config.yaml
train_examples: 97500
horizontal_flip: false
norm: "groupnorm"
residual_init: "zero_last"
beta1: 0.95
shampoo_beta: 0.95
eps: 1e-08
max_precond_dim: 1024
merge_dims: false
steps: 4000
weight_decay: 0.4
adamw_weight_decay_other_params: 0.05
Rows from block 6 of a small image diffusion model, named by matrix and row number. Rows with one number belong to one channel. Each number is 500 + 25 x the weight over its row's rms, rounded and kept within 0 to 999. All counts start at 0. Numbers have three digits each. After the name is the row's rms in percent of the matrix's.
After each channel's rows are labels from the 100 images, of 14976 (inputs lightly noised), where the channel reaches its highest value: "responds to" is what is common among them; "patch colour" is the nearest of a few named colours to the mean colour under the peak. Only what is clearly more common there than usual is listed. The data: rendered solids tumbling over patterned floors. In brackets: how many of the 100.
# convs0: first 3x3 conv (model.enc.2.0.convs.0.weight, 192x192x3x3, standardized in use, each kernel summed), inputs 0-95
# convs1: second 3x3 conv (model.enc.2.0.convs.1.weight, 192x192x3x3, standardized in use, transposed, each kernel summed), outputs 0-95

convs0.74 100:510540536468503491502455486498544513469498523492524531524511525501532496488489479498520543516461469509534453519471505538529493538460465508532488483483544572484469535476470507466494495485504509479471498497502483504507493511462528497517478493489488536498515484448503551502516536483487502494
convs1.74 100:497499445525482530509503515480481519483513512519498534530455466505530531502505479470517512492529491503447519501490497494431499493497489503559497486543512503521476476483497494499530464461511501474530514523524507524501478526474531534483492491473504429500487502501504479474505508479515475504
responds to: light from the left (54)
patch colour: brown (58); black (41)

convs0.6 109:471487500480503502466452474453539491507478520500453516503503491500489518487551457498507534600555511527513526527509509497468479507531544499497518486479516530492509559498478488462510548511531484462487446476488489504486485518506504494487470496530486531532501522516497528504478470501479560515
convs1.6 106:520518481482468499458513471486502500537530483505515477529481528541521537480544470525488487527483509492479469493584475522472505481486485488493506507522485505495445496546535505476508513463498508524498522526532519517503556508489520490500494498478506466493490501514506485518484482483489517515
responds to: light from behind the scene (53)
patch colour: black (56)

convs0.184 103:547500539543510497506467502522526498459448538530494513511527486492480535499484484468483514440453501486501516502479467508487480494484487498488500479472496514518475496509568530492461525502470496520509508533458504476492518516524486497561542468478527490496480478493501472489483502484516523458
convs1.184 085:504496475425502500456499518498484511481495535492489489482503523458494468529506498497518529465522505506478489497490473510526540511493485462498509513468484481493483503487507559487515515467516479481522549511444489446489540483510579507450501504514484447507494486524527492512473501496528525522
responds to: white object (47); pink object (41); its colour: white (27)
patch colour: pink (25)

convs0.144 100:526480559498509517471521521464486585482505525533503475548512486534526525482495487467505514521478466533496519527512481495482456547469534523558496501522493557497533488479553474490537496497505479521477499537528458480510516520509505489477449470520536521521467489434507491533514475494540487550
convs1.144 102:492480406486462494461508445542508500587516501486542474499510489509476479495519474508484457495508494517482497501546604483465485497492490506461473486484501506515489500497530473493514499517478449505491532503449520472527503541493468488499503503474514508494509497486493475487486488490542510501
responds to: white object (65); light from behind the camera (54); its colour: white (48)
patch colour: white (33)

convs0.113 090:455541484470496511479459447532518523486532529502481519534529519492527479464492537499492528495491463491490525522521498501532490497490500495448526520518517540491533514518500451499472447498442507476506465505512511553548528513469527516516489529525503512503483494483486506518545523514459505504
convs1.113 081:497519546475503455468486503540481528417500510487489458535502472495495497475420498513488493510506498460464469497487471490525505500514521506523463480549516501498491499555508487483507525507513478483498515513517517535541507514497477489531520497593471510482482489482489466435529496486529494486
responds to: light from behind the scene (53)
patch colour: brown (57)

convs0.97 114:552465530499530500504488512460474540562504494493498533520473492545526467509477511509464501493491506514492473506498617500479487471498493457510478530464502517473501529475455489507489476489469506528498517477470516518491526492518492524489518509507502525498503517524467479564499508489516501490
convs1.97 105:507504522542486482482529464501521512558507506533498486502472460513480446498534492481500560487485522527506492498486471480549488510499497500478478486504528502505498508517489448469503523428510514486476507488438508476495513519497488491479500513485489532497510503495498527519467478516457461511
responds to: white object (74); its colour: white (55)
patch colour: white (37); pink (37)

convs0.101 087:492437497470475454467479494499494506472540506529490487505517489508581498477516502514538478519540486509497497505521485481503482536517516497492491510475467532493509463491437522551469455475492473492525489532456510470512523517496492530503482486519491488530537505489506477468569513484515509509
convs1.101 083:516499486481497526448503499555506493529474485530466458515472561520501486510525488482528493480423500448519549487475464504501499476509500480463498515474465482506535444506515550490502530511525488516463515493479496481543530537476501493481509495538489489494483493457502569525516504498516539502
responds to: count: four (56); light from the left (54)
patch colour: brown (68)

convs0.141 092:467481505472493511506488513468461510493478483515509475467452471499505512521510504503487488512497503502524528490495517500451476510505485522517477484489465477531479480469533490521492529484502498549479512524499541499520460536519492509504462481573509449478495453490510515530519541501544492483
convs1.141 106:479486497491472511503513500531516534531497488489489499486436512511530490504459497493528491465562496490479562497492519491497496513498497496513525515485470514501460526526543539501517476459492501529495578481491537498491504495501450501516502515509515514484528507452503523472475501498568517514
responds to: light from behind the scene (72)
patch colour: black (77)

convs0.100 090:511485515487499503480517489534487504480464540507521532495499467484509515458453486540544484474525499527506491497521481488506483518472498559500469494511488478493477501523500473536510441464514485507549435523492512557524482534478483456487518517495494452480541497506483472515484502552446546474
convs1.100 088:488499469508518523495503474507513491526495505562497477497517496485491537508472490489524513565459533460565493503501505490486529497484535484490521511452509488494469520508492512470513504519502500511536531517431489472478493492504510507526476559522502482487475528467480460440509500503472519490
responds to: black object (47); its colour: black (30)
patch colour: brown (49)

convs0.81 085:529498473498498533514511556568498522451530513548504506525511494474486558538500505519488496490514571504447522530475495486515535515531484501539521521510474497521469548522509491531496466538494479482494470520491478540486487514546510498508460482474494499505495530518516542489537485524485470509
convs1.81 058:506514511484465556480477512531500517478499475503498468499464539470530486501514516501488455451454505479500529492505539491481489523535495470521503506464443487477525490446470502526445528445483491471493531479530519512494547516501544520538501488542501505503508488473509504464501502526522525508
responds to: red object (48); its colour: red (25)
patch colour: brown (61)

convs0.114 078:480469513450522492516498484506495477523461505499494478519538496497558474482545487503516482525510519501550536547517507524504518502535521485500455482489461518499467456530476442529471446503493485513485504515461526489564501507510491480474470503504534455508499475435516504498500546476464522496
convs1.114 071:506524483502481501494480521577495498506490492477515499527484541490484487526482502478482508470439515482545517486484494494526475511487498461448485500476463478496478467501466504482539513451489492511482500490495482494552515542490451497472523489536477547486523518446500594535480519486563485509
responds to: light from the left (62)
patch colour: brown (63)

convs0.119 085:468495469507478477493475493480515479528498462497462505511484530521523510505521544511472489515466481485493514503490487478489514531489473502505511472495513468544482567530495495525477457483534498501508495462487515494478470463459512483506517463497531484506550528537522470468508523517525524451
convs1.119 105:509465535482469517492520470521522470562489515488513483503451519508508496500505463510526519504547502463446474500500425513501498508500482490468497505551427497499511488482494547485520477461492491544478551516505519479468495495512497514488493460483494484519510487470501497515484504498514488520
responds to: count: four (60); light from behind the scene (53)
patch colour: brown (77)

convs0.175 109:523545519516498512520558487508503492479477523513567511478502481493511493496539518544484524520498479495493499514533497518490564517467516501478513505486530525516512484502501469514497512499487458541495499477517498499525496519476518478546515506488499477472521519512489489516511494481616531482
convs1.175 127:500495506435526519499502537510516498528515497443460496491503497490520536479499489481517521523524511548498483500460472490513481492508501492559510478497533495504482502528457482492601525480499522488484471507488489496476456508500530498510490478508494520486493488551506534545518489483505486498
responds to: white object (41); its colour: white (31)
patch colour: white (51); pink (42)

convs0.170 122:500483445456514524493499453444518478462512496501478524480447529502503548483498534518480497517519462533491466475500452507491480522525484559461493527486495491518516498488487489526470520502477486506564522501480484485515570492492494539505478477509472488504545478461479518507512493524484532491
convs1.170 129:486490476516554499499511525503535488478478504452496492518501471519512454496530482504483574547501500525451523508535530536591477483491493484541516509478515499502512498509460544491512491488504528524511459474514482509468504449506544494482490478520482474512510479482495554529503504507493484509
responds to: light from the left (64); black object (40)
patch colour: brown (59); black (38)

convs0.122 141:532451511462539536493480489492496500559508477510485514512512468494492496496467459463484484519492511503505475511525544509477486522474509483474481514519478512479529499513496527499492560497495504531489523522509466512484540497509499522475515504529501532486479521519485522542497535481557455501
convs1.122 175:512512538532504466539515488507511510577516487537464534499527515525528408482522460505512607484467500523548483499492588496511509499503506496449492503524494482502525513513510506469525477478501491450513479530489497521523527546493527485512506501500499510506505517517507496453516501492445515492
responds to: white object (80); light from behind the camera (55); its colour: white (55)
patch colour: white (42)

convs0.88 127:488495510467511522530494466491532512469524498522508500487507501491511473533508527479506453563497482525528529494507465466483483526470517520524476505530511462504526489500496496470444544548512480509512515483539497532462558518500529517474522480456489514495498456490503519539551480458523528523
convs1.88 124:530510532465473492506510503504516488484500503502475494499531498512488607484559463505517479504482494497488502505494448485512509492497513539462489486585485477510488476471488585537544480526489491521497492506467527474493478497504498495474523501499478473502492506461498567554502495499483495507
responds to: light from behind the scene (54); black object (46); its colour: black (25)
patch colour: black (42)

convs0.29 093:502523451498488497515512503555478467495504522456506514488549508478524479525486502493506483505472518502511479464513533486551504525531511442516511483497456488489506524468489519480500507515514503507513499536552476504449498504566497486487525532480525527540514497455485474496500512491485512507
convs1.29 109:527466522449504529542497584515507502424507500492463505496510534484504505507532489473511487462577499489489493512527472475536499484492489466541516494478473487504534484523526521453472511493518508464505467530497505515506502520533525496458500519503501494505493500472498449469532490507503498471
responds to: light from the right (52)
patch colour: brown (83)

convs0.46 129:487483506536532519463494465465507477459524496512479496477472492482491434511542526502470509508490531506470463515488487504452497494532539495500462476494470535501541514477464492501480528498477511430496507525443530496483519506519511489538479491529493511487525494458502477465527509478549481474
convs1.46 151:488522578477463479486495509444495494474507518483509501493525519501522578500576486494503459482513500521554521482485468505461514504503503475532482498469506494502505498530439504509532480477496504534505464469488517437533492494502499494525504487517502492505478515559496505519479518509504462486
responds to: light from behind the scene (56)
patch colour: brown (74)

convs0.87 108:507501478478533509524470465494481491528499528489533479494521504424514506536534495509502467496494526521497472524552502513499492488490507514518480473469514490508524502491499502520511488496552524473497579473512495481440515475505522485497478522519500491521527480458489545507463486498516485488
convs1.87 110:485501522499509499500513523493456486549480517514449576511446485485538486508496531514519467449513518516476521502494602500492486498498489504473526512474490533494498505464513493505480536508517532469533476504503508492456463532507538470540488501457503523490476490505522497546455492498508521488
responds to: its colour: white (25)
patch colour: white (68); pink (29)

convs0.59 138:468492502496487521514509519504508495474517497492517499465462492494506450489515496500474510533479454534501541513447495470483491499524534473540467491500527508490555486472524484483481538478513503491528486490496489525503496533538508506514489502504483529532486466431486541489538522505528511507
convs1.59 159:505501571546528484494501479509521518486493496464474514512533481493482581502530503494470512524492512511539494495465461511512516489503493491483511507492531517493533492504461493505593493569504528508475468484525470515537431484506501495516503499490506476507499486586502518508517495497445480502
responds to: light from behind the scene (70)
patch colour: brown (72)

convs0.68 097:472513464484454526481493452451500473473484454477522511508488489500495495455495509491515492514500463546497495507531489483485528543501533559485514520530505501486517484493510494520512521504508500510501476500556489530514522468521489480484531497478479545477473535498521495501509478468530500535
convs1.68 116:474538510561489529485491507492490491530512463489529484516492485498518504486471491529549530444499510555506487510512512495441495506497497554461484506514496499497462491490511485494507506538504514519507538516552494484503557497517449507476503529477500492497477513510502434426498509516500472495
responds to: light from behind the scene (61)
patch colour: brown (68)

convs0.71 117:520516512499472507526491501563481553467503514537522464498475490453514535534510466530504461520494461508506483512454433503494483478495527506506496504487487556502517530491535525497513505507472483477492500518475530507511476499492488473492540548501532547471546495454522510507494533528508481536
convs1.71 116:476518535478469506471501520547535502512501495498499533515543538506514498499451511509483474496521497421418483505512486488481489508502512549523499518506513499504487525461496495498569532491499501519494536508537489502499524495477501490472513478485481533512483524519518459535463497502491522483
responds to: light from behind the scene (59)
patch colour: brown (62)

convs0.103 082:523447522512487506514529485483454520467496483489542526502508498496480546549529501473459528534464556454503538490504506491488479472500544504497463489512497507492512494505463480461528513508486486520469493501458468482530521481491547498524491527458475494463489513541455537533470520493525514525
convs1.103 098:489469478514457502500513460526494511496481503505515514508487494504481517497528501489500504465505517484458513503504540497458547493511504504475515525496517492496491509486487564468501477492494491496523554475518509476514566440507515506543502482513504443492509496430500493434498489511506479512
responds to: light from the right (57); count: four (49)
patch colour: brown (68)